Rows from block 10 of a small multi-label audio tagger, named by matrix and row number. Rows with one number belong to one channel. Each number is 500 + 25 x the weight over its row's rms, rounded and kept within 0 to 999. All counts start at 0. Numbers have three digits each. After the name is the row's rms in percent of the matrix's.
After each channel's rows are labels from the 100 clips, of 14848, where the channel reaches its highest value: "responds to" is what is common among them; "loudest band" is the band of the loudest frequency at the time of the peak. Only what is clearly more common there than usual is listed. The data: synthesised imitations of 52 everyday sounds, one a clip. In brackets: how many of the 100.
# convs1: first pointwise conv (model.blocks.10.convs.1.weight, 288x192x1), inputs 96-191
# convs3: second pointwise conv (model.blocks.10.convs.3.weight, 288x288x1, transposed), outputs 96-191

convs1.77 102:452461474486474498511528519472504490518521514505489476488499504484500496533474499484511489500507465495503494501499492488474495491510510484534467531494529462546464523529477506534474499484508472529509527446477516522487499483456465523517490476512506512518498479497496517504543540495424492485
convs3.77 105:524510531519559530502473548500507540484508505525478494500489541480523569531518517520512493515484493521489510523523505468515503469526477484510511444457529501496498502490502518539455511541533514446510526536509510505521521518481503501503526484513510548519479478511486504521499464495499498530
responds to: household (52); zipper (46)
loudest band: 4000 to 8000 Hz (40); 1000 to 2000 Hz (37)

convs1.1 100:510499480482510531502542487477529448463516491495481574488526491491495511518526548493532495505461496463532528540510511518505481494498508513477495541529493506472543483473500529523508483494464506501567500531475539474487499522488534529501494533478523454473450493514474525501490478483493553476
convs3.1 096:466501538552524474523473479502493540502501472522495473536467485444526524530494519483513515493540514478548459506543495507478436537533484493476571516520527498474551507486512506504510522532500521469506466476531482522558515445498527516446502480488484482474462497538483529500500505484484513528
responds to: reverberation (70); text has "room" (70); text has "reverberant" (70); group: machines and effects (45)
loudest band: 2000 to 4000 Hz (35); 1000 to 2000 Hz (29)

convs1.192 107:497498511481526541492457527511553501510538498545499500503461484511506503501502477478534470524504473544499510493516467498507485514471485472548497515456542484497445484510496512564488502458523504518500454516506457494481564480530483489504535517480455512534488474494460497479519488559489462464
convs3.192 110:530513494526530509472491501497535488455501488515539483520522495494479467477421484515469574499509480469493508506524460524479545498534502479514521516516519462484518475512494500519548533506471522458457514508517482479460475512506488492461530519524490513561455526439482435494501488484498503490
responds to: machines and effects (81); whoosh (74)
loudest band: 1000 to 2000 Hz (64); 2000 to 4000 Hz (26)

convs1.7 105:540521492494547491498520509483466474514511486538531510476455488477497518484476507488542512519484463521496486519497525496506521543479497469528452459486516504470523503458478538518501479491511523489521484487521461475536484521526454496484511512481523494495503470563490519517533539506497477454
convs3.7 100:526501531521514533568468580508495539505461525484454509549528463500540503486485524453490522537451495472547498444497486496475478489529510533498473499546522525474443485517485461530507448486534484495491478468493535512475489551502511491489501480496473515494494492525499544499489502513481495516
responds to: mooing (52); spray hiss (43)
loudest band: 250 to 500 Hz (49); 4000 to 8000 Hz (40)

convs1.100 102:530543483476497519463511418489488494483463483583507507520451477489492514503528501528464509496496548502479510494510541502505465488507492516468493487493479509500490446455466503498538530483506509487451477498491496475491544493534491523493463494533485492505549480523501541466457501474515510461
convs3.100 102:480497494499510525494503481461529501517532520523549536528520509510476475521542471498443520517528512498523508485499513505514501529514524487515508494493504513487531510540491510500497537487448521484520501440522502530479494488478479499497476472477503495516497500515505502509499473494517498529
responds to: spray hiss (99); machines and effects (99)
loudest band: 4000 to 8000 Hz (87)

convs1.284 100:524523514520488508523504508439448473457541502488495473519546501521502498489476553510539513534516427535473486497567542507474502473510465496500489463499499515507466498508510494482544485457475502474451509474473496494499528539463515478501514490508575468529517459490525488492477494470482493490
convs3.284 110:489489478502492541449516526483476490519456486500535443505492466488476556473536499509523529512490498457524521465511431518482478504486493492492503483492463526494493495475468518475495509501470491490513500498482478526447482484471532492528483479490513463460521509532472533476498555520488524513
responds to: clipping (53); text has "clipped" (53); phone ringing (33)
loudest band: 500 to 1000 Hz (43); 1000 to 2000 Hz (36)

convs1.189 098:478474477387473510535480496482512507521506526472477511460474472463515531520451478529466528500503516485475477488441520507549534513542518526505468490504529531524504487469512477514498535456534476513513540513464476503516534547507484474513507496486498493476505509486471530480482502517518507506
convs3.189 093:496442469494496527467497514409532506534496491524505492501537501483509494475478496550429502473495544535492486515497482486505482496520469489479529510469529482492484437481516511465498547534533494472525522529537502490530524523486470521471509518490509464513474536478507441492518490473460535499
responds to: people (66); footsteps (30)
loudest band: 250 to 500 Hz (30)

convs1.24 103:527478494487495520474473510465526498449502508512505493511501490514463497479513494476533483536493533538495514502478489573480513498494488496544467493513502510488523513473509476518495467493522512471501498527547491505484451521491490479496502544493519479514479554493485516512476526494501506514
convs3.24 097:517481492466513510445474471476539509525507454547516482512498482468521502478512483483511502520530501522508531530483508512508422488533455492543510515477531453486458480534484532514486531514514519495513475541488414488502521489502495520444512484510524493451484500461525448485470469465521487520
responds to: animals (72); meowing (31); howling (26)
loudest band: 500 to 1000 Hz (60)

convs1.6 105:481521494490479510484496473517465496519527501491514490516484485528527491480511477525513486517510504551539543490500436530474455459482473500502506498520508489505462464520489496557468470491505509504473509503525473503474464521523506491513506480514477505522522512481548518486489521517522523510
convs3.6 110:514512519505496488461510530534460544509536504498515517508509418513540521478492512500495470497459474512499483497486502492464501524488514498530526484531522506496492481464485507494518509510520476471498484507473564501485551479487476511509489469504465493513461462501520479457497557509506498497
responds to: snoring (51); people (51)
loudest band: 1000 to 2000 Hz (43)

convs1.212 098:500522519509520472534499501532549527496543514490479495467536491472516507462497502499480530457566524471493494529489516495491486508466510526491512476482460487513463485463532492502513510540471532483515534457535493480480533536475495479461470506546502521467498517505511519517535475469511515478
convs3.212 105:509505504510508467502425502518498509534477521529471531524514487505537541497515512489519484520543514470542564493486473471488501484532498524486498492513494483512435482513511519502520495459494496532503543498497470499525461508495483500525445504499522447475521510466490530478478472505513479505
responds to: household (71); coin spinning (61)
loudest band: 4000 to 8000 Hz (42)

convs1.277 100:506536550470512495509475508512523502505444508500469493513512499494497484495448479484513511514502480527517537485501536503488463487526484517459509525492523495475482543491466512516513524482517502539500501567516551506494481450461486488528516503509457493493504526553487482482458491516473512491
convs3.277 107:536471507520534477512540489490490523501477502498456513473473464504501536467539514520512532526471491446525464549488546485521511468511499525500539438482507506469516505489483532480490486477508532483524469508485525542452430504506484483542497509532537488505492521505528507494526446476493473493
responds to: reverberation (60); text has "room" (60); text has "reverberant" (60)
loudest band: 4000 to 8000 Hz (35)

convs1.131 069:502522509514489485470512472553491530515531522506514491480463491512497502542504507481466501491511484486499549482507514466550515482493501482537488512493559482474518458442490499495516572497487483518516502525454506494508468510547496487539484471509471483533489509476496496465503523533495582486
convs3.131 076:473486502472464505499508467494492485513533504486470479484475560560507535518470511481516500427461514523506490497453497486485510528471481491528495503465513496566524469516503472493483501506472491522520499525497515528503488490404492442484468514537475489484496519481487474540497494412494492569
responds to: quiet level (98); muffled (low-pass) (33)
loudest band: 500 to 1000 Hz (33)

convs1.251 089:522455540493518445518469503495480521523454494488486508473501481493486466507501557508473484496481505526521500477501533503526506543515513491499505484501500520470521500525491469520444492493500477472447525493482534544480495529528518488502482514520471465498533487530447489499508484530471518515
convs3.251 102:467515514469527492502501463542499484492507519503513490470506474528483505500498498463510462516482479483470532538478454529581489514462512550519476519432539524482462513521495458510504516501484518536469472505473488497487512493530523521508519527514519542537518465502499504497517457507514490500
responds to: reverberation (64); text has "reverberant" (64); people (49); footsteps (46)
loudest band: 250 to 500 Hz (25)

convs1.183 100:561516511496464483452480512543499545575473502479515534528519518471552539500495502465508518502473471508497469535478530516521483516502492499505507483503496529535514498507499475542497478539532519487506522482495502556497531502495465492492506480537516503507474502535504513546511500549454516511
convs3.183 094:563493506491527525513483476482477520502478490463465535452533511501511482413520498517497535483492512461497504484523541497555527491455552527491510521501487477497478497504551512530497497521481475486477510488446552496502531527472546510511530485495482451529501474446529476525503449456523484523
responds to: clipping (67); text has "clipped" (67); reverberation (63); text has "reverberant" (63)
loudest band: 500 to 1000 Hz (38)

convs1.119 100:495467495512496492490505477530559546534527485473444543472510477511547511511529484490529538518515535514485482489506539497500504476532485575516486525529499525468503506472494512481492490537470528518549485521490487474485484520491564509525488470495490509501477516466472424484513522531545535500
convs3.119 102:517503463469541532515494481475498469484518504517555532482489521525497499494446472483489474503429487498543492475514469451539499543455454500493438478445516518497529482519488496488513533467436498536522547486484487498502471488501473489525528529489487480538490481509526453495505512516472482514
responds to: machines and effects (100); laser zap (88)
loudest band: 250 to 500 Hz (50)

convs1.76 104:486523526540502479538448504479491485511463455517518520478509505485482529487542550514508533482499488470472527511532523502475528517504495521517458489507502507501485559503543484550567444504472475487471504543476498546569502486507520511513518516535506485538525489526483511500523466550509530477
convs3.76 102:522457513464490502461530506474487496522533499491487524473466510511525464487535513497501537490521528520489462514504520494513517536485461484502508471505528490496542525484467491510504440535498504520498490506483518507504536531480510480482545456480498530499484513511496518496508485476474505516
responds to: siren (58); signals (58)
loudest band: 500 to 1000 Hz (54)

convs1.239 103:546548496521539514495470507529468493510493557506489506531522495512466492514520477517500484480460517454501520506511489455508536499529525530530526487448443536506480502512486514479479485494510537489514515492502491452489528497451532480564500511474463489461527512487472495477507561468539502545
convs3.239 110:493513499463520483483541534489521474499476522510426476550497519470479491454522473556494540516537466488512502532502518510519499451522516511511490465477472503517516502495557492472466491528475516502518479486514558516512472482484529492517500489512502540504507513477523498510522515515472483495
responds to: car horn (66); signals (66)
loudest band: 1000 to 2000 Hz (43); 2000 to 4000 Hz (28)

convs1.252 106:525492509529500520508551504461498496519528439490562455482504497462479501489539490545521520476494492531538507505531498501516515484508482531498519500473540455516497501509519506480503472517500508494505441486520518510492439534487502521474475493480554477521483472513500543470513471494506496495
convs3.252 109:512510497494465508470463477498477478498489485467517481531474442504502513457470496495510482490536491517495517507512525532518565484498518489502523546502508426507456474516519483496503472524521490487499501488539533494469514533508486466533459488457477504511476492487451526462467488461517531471
responds to: nature (54); waves (48)
loudest band: 2000 to 4000 Hz (61)

convs1.125 100:502518496530492518466513534480494471481457507527498492482506495523469487498499502527512549517526489512498486473589490478504491465515542471514525499457470442477472465497484506456474485507477487516467490527481484486498474490498499482516522512512512467526475476548518448444509489475444503524
convs3.125 098:454492480522517528459515525546486497478525505503510524485505510481541521466543546509485512529484522475466522478494547454504522510517469489490498494501513501495513529492523475474531503542440448484490455472505509514551507567506482513467525479506497521500494498501515506526525481493488543498
responds to: reverberation (61); text has "reverberant" (61); people (50); footsteps (37)
loudest band: 250 to 500 Hz (29)

convs1.58 095:495525495502505563533542491487519500539552487494483503535528453481527488495507492500504529472527540489483533531493498483495508473462505478431493465442540557515481489496496502481513460512480496505501499500470508520488466505460503512501487503467499501481570495539486478524538523516495495528
convs3.58 101:501527520478516503450456499508511497527518533482513504499469500539460496501477523509529510515518498469520464477483507499563474491490501532488465489461496482520488498505513505494489416533578525519527532507461544517494460486531491518514519497513544505474505489430464491495515542515527496480
responds to: animals (84); bird chirping (82)
loudest band: 2000 to 4000 Hz (39)

convs1.56 099:543543502518496494494444490491485484495472466474471536511535505490509485508517518534513511522467464499506508503527516523519491493536494513533508499468512472480523506476509495509476500466485506520491444521495489474497499473524502536506514482482483492516507543528488517454497512421492513508
convs3.56 102:486504461456489500457474524516520475503488500500463467444501497517495488533476494485498520472485503544468542471526475505474471500494515469574489504536521507509461474490516484531489533517488484484508494500529442490515484510518505522488503465480531559533486479454479545527521518524526497508
responds to: doorbell (25)
loudest band: 250 to 500 Hz (51)

convs1.218 106:497502492513456546552524464537475515485495472534499512496505479474479514487496544529493526491519520535492467508501541494520486528540474458476500538523504486466530483508510481495471501473448520491510520497478499474527492498480520493503438476564524516540495487485477518480496503526521492488
convs3.218 106:512508511471504506498495480509525522522546485495456496517502455508535496536497518521490457450546512494424495489494508461507502512523499467504478530505535505469515449520462478509491475501490488482541449540515503481514491509492512505456490497532532516534516485533519483470524481489468476516
responds to: siren (38); laser zap (35)
loudest band: 500 to 1000 Hz (46); 250 to 500 Hz (25)

convs1.143 098:535512478490518500527513457484475519509498495488517464493473519524535536511528448468488496499455471489491509480503490493505494468516474497495515507507479548511523475523503517502519497453475523499538500473511504504487463495473470490482531477501469514490425504485487478522519540499508512496
convs3.143 110:538497514525518494475454484540429493495503493529489473481509479552478496510522499516501516494554489560466461510522553493480508491460504479478497520545493493499468474487494471484547484470525499486464489514496485448463556467497507501477505477473499450512466484517487509508505526522482485479
responds to: animals (67); frog croaking (66)
loudest band: 1000 to 2000 Hz (79)

convs1.233 099:505516552510505461508497488513538529515517515535541472473530474497497509467517508491495483499538484482496521507467494477506508510466526476466523447492503465497460538507518510471494536544518531495517509471485500505458485509463512434505429461495533515490492471471547471536533492462538502513
convs3.233 096:526505477492471504530504506449470493504517473514516494490505496471466493486463529518457536515499520475501460494502472560500484531507486519470495488497473467488538476505506533499491521457504499497492521480494494508508517496508498486432487494529498506506470505532513508487511505531501494481
responds to: household (49); coin spinning (47)
loudest band: 4000 to 8000 Hz (56)

convs1.92 098:481486493491480494593542554487490511497484497529494499506498450515533475463456491495470487482531548450498502495435491483510487431500509487484470479506534511490509448505491459470485526471509470445509487484502510536500515484468489547470478522489495481498511508500486532468514510514529511488
convs3.92 095:501508527474514502497518527476501480488508527507496478470480496504533483524513503500532522528453513482493461491501466504465456533466488516494499459514452486461472510498492493485491516531500488517501498535522521506476488540521536540532496494515508502513481498457465484528496545534511473508
responds to: signals (56); white noise (47); beeping (42)
loudest band: 2000 to 4000 Hz (46)

convs1.274 109:485509500464484462489511492465528515496471483499484505488524498496486541509498434512501506506491519569470516491472543484489546494531474497527486491500483470502481519539502494506482479510570483557518489479509520477518529510467513503515489512548541494511525472454514482507480494536496529476
convs3.274 113:527510468520514514510502498470470523500497460490452553474493529485493538512508466495488511516530518495494515555530493435516449485516541524542493465504527475526513499459505514503510489516471499496523514514519493501490521508490518469538512535513506488470486490494537477502482472485512445498
responds to: machines and effects (65); electric buzz (43)
loudest band: 1000 to 2000 Hz (36); 250 to 500 Hz (25)

convs1.31 098:520542460487520493483522502508522511479514497492506487499471547500526523476481470492588481498451518469478529513482481521501465519532506497474459497500483500533524484499487497508517454462458477487501547516483518453516500490545461496496477544502525520484469485485465457502474492552484481503
convs3.31 094:472450485513464440492500509473490511489494506549536530537494550491544499462501489503487486500481506447494516479440454487487504509498515504532510531499521486500494496471527508468501519494511500499508497428528501512500486500523452507467489451454478517491496536507504492485509481512485504475
responds to: nature (50); water drop (45)
loudest band: 500 to 1000 Hz (38)

convs1.282 094:496505491454509527469540515513470520514520507493509477508550527512535489453521518507494512525495497513523517499485495487522486495482524471470496506547505503467538537490512532472468516505573466490536523472503510492498547459518497496456509505497485504486496481536492537460507526484494507460
convs3.282 092:528469460481470491447473499471555505475434511577514509530522456485521481509527499493518502486519509498503514490490512487456484505501476486472481496459459504524506539527508494491545490478492535527493475480505483476543508494506495502466531481477488524472491480465510545509493545507497461477
responds to: signals (52); beeping (47); white noise (34)
loudest band: 1000 to 2000 Hz (34); 2000 to 4000 Hz (27)

convs1.0 095:494468529528490496519490529475527551480516532493489455519483515468493495489520507504398498482502486457519508494506484486505475488500510512524542482508501422517467506534504539502517546517503494507498497462508464437491498531461496539521467507497535520468529518436504519522539498501507531524
convs3.0 090:530510500480508540505528496477470513455450521493456459495507518506505505556534475518497502506517488505505520514530549458491462500524491509516470493535492530487485495458478515476468508508501456535507487484552510493483522541484452521511501509480485490488492505489509515506484475448488495485
responds to: quiet level (75); church bell (39)
loudest band: 250 to 500 Hz (26)

convs1.57 102:483527493463535503495503522468454502483530486496477500478493526481464542491492525516505500534499455485509502503480467490524522462487466460510501515469517451536515471526497521531476525463496541520490474489482449520479446525516449473503476477537545485510512502476518480472508491494511481469
convs3.57 105:478442541521542476500507488491520516499501478526528484498455520479541504510533505537502515460498520485503534487517490508516519475542469470478553491500464529467535523515459450531495506555468467477511494516517485463525495527497468516493515532456468509496525488490496512487475504487514516559
responds to: household (62); zipper (45)
loudest band: 4000 to 8000 Hz (35); 2000 to 4000 Hz (25)

convs1.103 101:535506525506513534473518412546500503481477499529495496539506488501492482491486550490507481522475525499453510510483542490506497538470493464492539450505492507488481533516509527479469461476499540542530524508527519527491527489505457495542483497447491480518508520520460476506496486484525521476
convs3.103 101:487524473480480489470475476535535473507463528500486503519465550502506491517507506510468508470480502521535527486511479468520482517516533474533444493457433417468513467489466490535415520483526534502505518519437505480459480485482496482523493501472464508454513482485514457500513505489556502530
responds to: mooing (100); animals (100)
loudest band: 250 to 500 Hz (85)

convs1.5 106:497470470524541513479499484502508508460503511505501478472534479537456519477506528516489521466497479518447526510482521542440479503449480475507538492515452457476549503500479499455495544483521548504509533494531514489506492452522485530500496529489506507509470537508506460523489516513456493496
convs3.5 116:495495486470488540406479536521550465502469489571476503502486502538553480466499479490455518497568506474502539476469468512501493490510521492505495510511532513526465484484469518504469456511509497518508493496527507536528520505511515494495475476474483513522512506495496472478519481483479485513
responds to: mooing (89); animals (89)
loudest band: 250 to 500 Hz (82)

convs1.201 103:505538494502517475509460524494518483501440497526516503473489518528482510464505518469560494531503486487527492504523472512530484498480479472497468490487499486503457563488506515525504500524538509541489476517536481508508495490506570493516513472510527549472532464489519493467521414528516516535
convs3.201 093:480545503508484438501505492489498517491544488489508518477498503517496520529496587521491477509504535483517475502498530540548481511545495550462469540446488511497484406497500510494477500480537475472531449551513517498538514521522503498488474495515484506503502479544536511537489483552483496480
responds to: machines and effects (87); whoosh (76); rumble (37)
loudest band: 1000 to 2000 Hz (67)

convs1.93 069:475506482491479487489482488523475533474488466506499519533517494507484511531515481493486491507505454482533514473501507500547513494453465512508478546523534487497508528497501502502511540495491503540484481521454492503510491525479550517499476508503489474490497523502497482467501457543465627501
convs3.93 079:480491493513518551525502523441554480510512528500514494506513505522507519469511491533513502545523525489497524487530516502488504491527491499481527470515504483453469475499493492452510518484533512497510517491504515480512503517602487491526497537516502485503470516512513490434493479558541501460
responds to: quiet level (99)
loudest band: 2000 to 4000 Hz (27)

convs1.83 095:498526497473486532482487533548489490494518510481515475542496488487523518517514513532492501516471491549529490470523529483511486512442519486506511518485493521512521513497502555523529496508569469519483557498493463507517555518495480516495529498501464508524490523526529540480489556502474497519
convs3.83 090:483535477495472487501512519573512508489510507521504517514483533490466444482455491573462484472484449504528452528479499523521518452452504496443467509496487500480511487515515512496484506533522480509470486479483474536424497451500455503510491526491499516518500532505522494484502484456525553485
responds to: white noise (67); thin (high-pass) (66)
loudest band: 4000 to 8000 Hz (49)

convs1.50 099:477477524505460483485520472500484515496485504500524494466481544493519514490516500516517515461509507547501514532550475496500497512477481489505485537503468506463519515472509478484485568486511474445451490486493471501554484490512516507520487496441510499506473506466508537491514533500500496485
convs3.50 096:505512509515520481547535488506540476531512492489492520491511526504506456470493523482474476496489498506486503541495545518499503523506499523489510510498473537524502493506477519535487528513493482505467526543501507509528570521490444531525510507555522541495464517510526534499532460505512484538
responds to: reverberation (100); text has "room" (100); text has "reverberant" (100)
loudest band: 500 to 1000 Hz (33)

convs1.168 087:488516514486520498530496510472499511518512475471580506528487533511530522499526442454512474506454483496522526509466518505483464533455465507450467540506496465498533511554520513505541517501488515473541488466501495520518505506483486501465487490561463514515441500465490481510493523497511506519
convs3.168 099:495502516501561506495485488511491514486497495501479479510523446534465469487510517510512478509485483517506522508549564537532484467490469455494486537503475488504487515512508436489516463458520493445511511496494501531523484489497510518460540512479514446496472475496474521542498562524484500509
responds to: creak (82); household (82)
loudest band: 1000 to 2000 Hz (79)

convs1.179 105:547503506494484520442528516496474549521484524481530548471485513518491526499474534590470535471492496499508512513520547486548488492507553496522473520538493517510514484505478509450494481474531517462504474515482507522477523480469490503479519509483478497500517523490487519534466476483489520517
convs3.179 106:506497509473494503459463518504522479508505532501525471537501464464487506516510506481564519418479472496521475509511495528505443473459490515472452472508491520480470517531429480546498522482450475488492464491511523477489473526494486522509467478473436495527496493485506485505473492525496468486
responds to: people (46); laughter (42)
loudest band: 500 to 1000 Hz (35)

convs1.167 094:495531516467528492498535471484482467533470511499508491470521501528530510522516470500529474507525464459472544511522495487491512552499494387493513483559550484516481519508532523530520506482516490497505510500495498490484454495526513503506531500489519530507499445521592476511511519520477486491
convs3.167 102:485514455493498486497477521516472471486487479480508494476471514571505447504482508514442532472517538483480503451511553589499493514452537505490505528524504454524535478471462461491475498470516473521491459510475475491521518502532515489468477482511466514463504480505474491476504490496485483509
responds to: frog croaking (27); creak (27)
loudest band: 1000 to 2000 Hz (62)

convs1.273 113:479506511489492492525533483466475443453481546495496543485482502493492537482494485510481500463511488484549464502483483546507517470534467496418474479486450489544513500543494537488533535524526488461506494494482503530500501463537491471514477476484528482524497559506498496497529483483527513479
convs3.273 098:517490471486453497501518459545490494474486488489502488499480519542450553511461472489524503488520504568511463516468525467516520518488527491476475512493516498533539515506467519497512488490491492543451517499520542495510509507501499497491495502533496493470527521519478509467527527492413496496
responds to: household (62); clock ticking (30)
loudest band: 2000 to 4000 Hz (32)

convs1.120 109:555532548505498450501453518510504504453448514493476450519499513501510475501516547474499482505504503511517528496532495509509485529528500489514491508455473504450524473470528488449507466463507468484495485585496522490515482508468469457471526450502521493523488514503482497490514496525535497482
convs3.120 099:471482472526479515492520480512525466524401464489463499482454473473565496512535473488508514490505512464499484467510515515507476497487481481496535501501511481536478486523474495484498526458488496509460530492479511473507539489493485464507461492529531471424519505497516498440518519456506492491
responds to: reverberation (79); text has "room" (79); text has "reverberant" (79); group: people (52)
loudest band: 500 to 1000 Hz (37)

convs1.276 099:480528511549484512508472551501503524527526477505486445498499487479479499502513551508489497547509498491498477492472506535467481503471472505462516502510531507518543468515484517503433490504501541468533536494518503458477502480484539535481487499460517517508476537511479535527536479504508491490
convs3.276 104:494501486476537487490535524479460513504480474482513513513511524530527480512501512496505470527496503503544491498484502549513486486531493587529478489525491505526472538534507472502484524463501495507516496463492469500498557535503481467475477495503525467495483514483541519501511486478496505489
responds to: phone ringing (69); signals (69)
loudest band: 500 to 1000 Hz (67)

convs1.124 097:499469479489450501551502524510494498512490462519485506454495502479505536514520516525494501494501490520537465494502529483465535523496465511536448501514482502508520470493502463553485460510514501460463502479509488517579508502507516526544521540499550495527527470527514517511496486472504512486
convs3.124 099:474504480537490517487474494502528523478467495502498505490507464539535525479466446494475518490445473513542518455506523485472503504491523495547494499530462498515479518525503470465463530507504514480496496490450486517487473538499518500451486498489517504517494482454512484529517510504526509479
responds to: siren (73); signals (73); pink noise (29)
loudest band: 500 to 1000 Hz (83)

convs1.40 103:507458517511515482489526481530478482506476508513479501491493527507458538453494525529517480488485480515548504500521501511473553530530462465478493511449537492502482478518478496487465572503519478499496467530468542515523488452474458521502474498501526518531539493528492480490522491519443508511
convs3.40 097:556505545495526491532504484463523520503485477486449497529474518492515521472516503485479480477516504483497482486511466490460557487496504507488504469491445513513481507475500453504484453498532499491479499470470527486483496495495474478530483506488495526475511510503508524483480502486556490504
responds to: machines and effects (54)
loudest band: 1000 to 2000 Hz (34)

convs1.91 102:506483467510475508443476503507485516541531493511471529539506515498493503549503519495513447531490495472485523514467551521524484502524478538491482554470474481517526488505475498534519518497515508512482464508478523477480525486515505493514508498540521503493529511486529536469505479490507529481
convs3.91 096:470511519486504456540536505503487525511434519476469491457524508490519497451527535502540454518547499463505482474520554447509519464503488491466484476473511498514531496500547510465503468489501499567501530539511560508507457489546488503461512522507488472523515521521497510499536489552480509482
responds to: quiet level (92)
loudest band: 1000 to 2000 Hz (29)

convs1.235 101:511512519523481541503501509502485536521517507480526460535519544508500507473524511472512486532466476498504484495552501516523487548507451468481515458517459527453504518459493540530515507496492529518522485533507467475519572495490495517482519431461487470529476498487519479500501518550541498519
convs3.235 099:504529506504463539454465526544521489522528499499552561531498474491529523496477524493519482450484476495491518492487491493494511518477512506503471501518512536534528492554473538543462537489495497522495488484529519543444497502515478468494473497498494524490516487519564533447479466471529476469
responds to: nature (78); water drop (77)
loudest band: 1000 to 2000 Hz (29)

convs1.79 103:496505514489475486531517515518501452489510465504543490487495467497514520480473509508528477501529509577523474546547540481494515475512510518538500499492548509457538510486505540460477489546539489493547511501562505514535479472473479513434480530528550512519459502544512519526520559516516507504
convs3.79 108:556492482480479485510488506482464536498451500504483517438523451508530499450471488497467513507496509497489476487499481466488537525502473496490456517438491498499468507498504499491491476487566529513506515439462508495543480543498498480492499488474481521480448518520487506509444480488486483495
responds to: machines and effects (92); spray hiss (81)
loudest band: 4000 to 8000 Hz (74)

convs1.232 095:542486520485503495427499498507465517496509483471477514487463526500490517525508477500487524469539524523515462522491527446483454523539507522463483512481517523515464543483514505488520509486505477537480501515515472521492500520514533496516483477491458486520464471519509432468521474542483537517
convs3.232 096:497474476542473490499501538502535518521477470476496504463450475533539502504496524510508489486538496475510492482503494444482543475516468532511531502568495520480474510487513493456484491540523491461498519500480536492514495485493490486508501526488460506501466487490522549508521512504484500493
responds to: household (79); zipper (50)
loudest band: 4000 to 8000 Hz (41)

convs1.221 094:509494531511525481426451521512519514529514514464493462523523469448501519503476544502469481499519519553456458490498508496451453514469466469542516498502509523503536538534446474534467528488518483478541499480536514569472482518516506517489503516501454489522504462497497504513541496543489510530
convs3.221 105:536510488450508495483484552489496464494500485503483524503515479495534506505501515513489464481485508498494527528516497510548541466490434566498512522514551500498488505537513502505493479495503464488501507466485501503519483454481513497470464501509473504512473485506484481537516517473493498484
responds to: snoring (72); people (72); whoosh (25)
loudest band: 1000 to 2000 Hz (74)

convs1.141 104:515510511510503525402509521503442498503522528500478494482520516504556509511491496501514445515480493496548548515473467516457464491531495483503515506460499516440509530560486469466473487475502502470478474510503520527536499487497464505501550492492523527502533520508493467476544488538500508506
convs3.141 106:489513460491486484517455490504517476501492488452500528498528462506487495478456516525464548486517503538496545497492518504503519474493490496497534512512506488493513488512492504492523504500472534536499524496522457495474486496499515473478450504487500484525489482440487535496501504490465481507
responds to: frog croaking (65); animals (65)
loudest band: 1000 to 2000 Hz (51)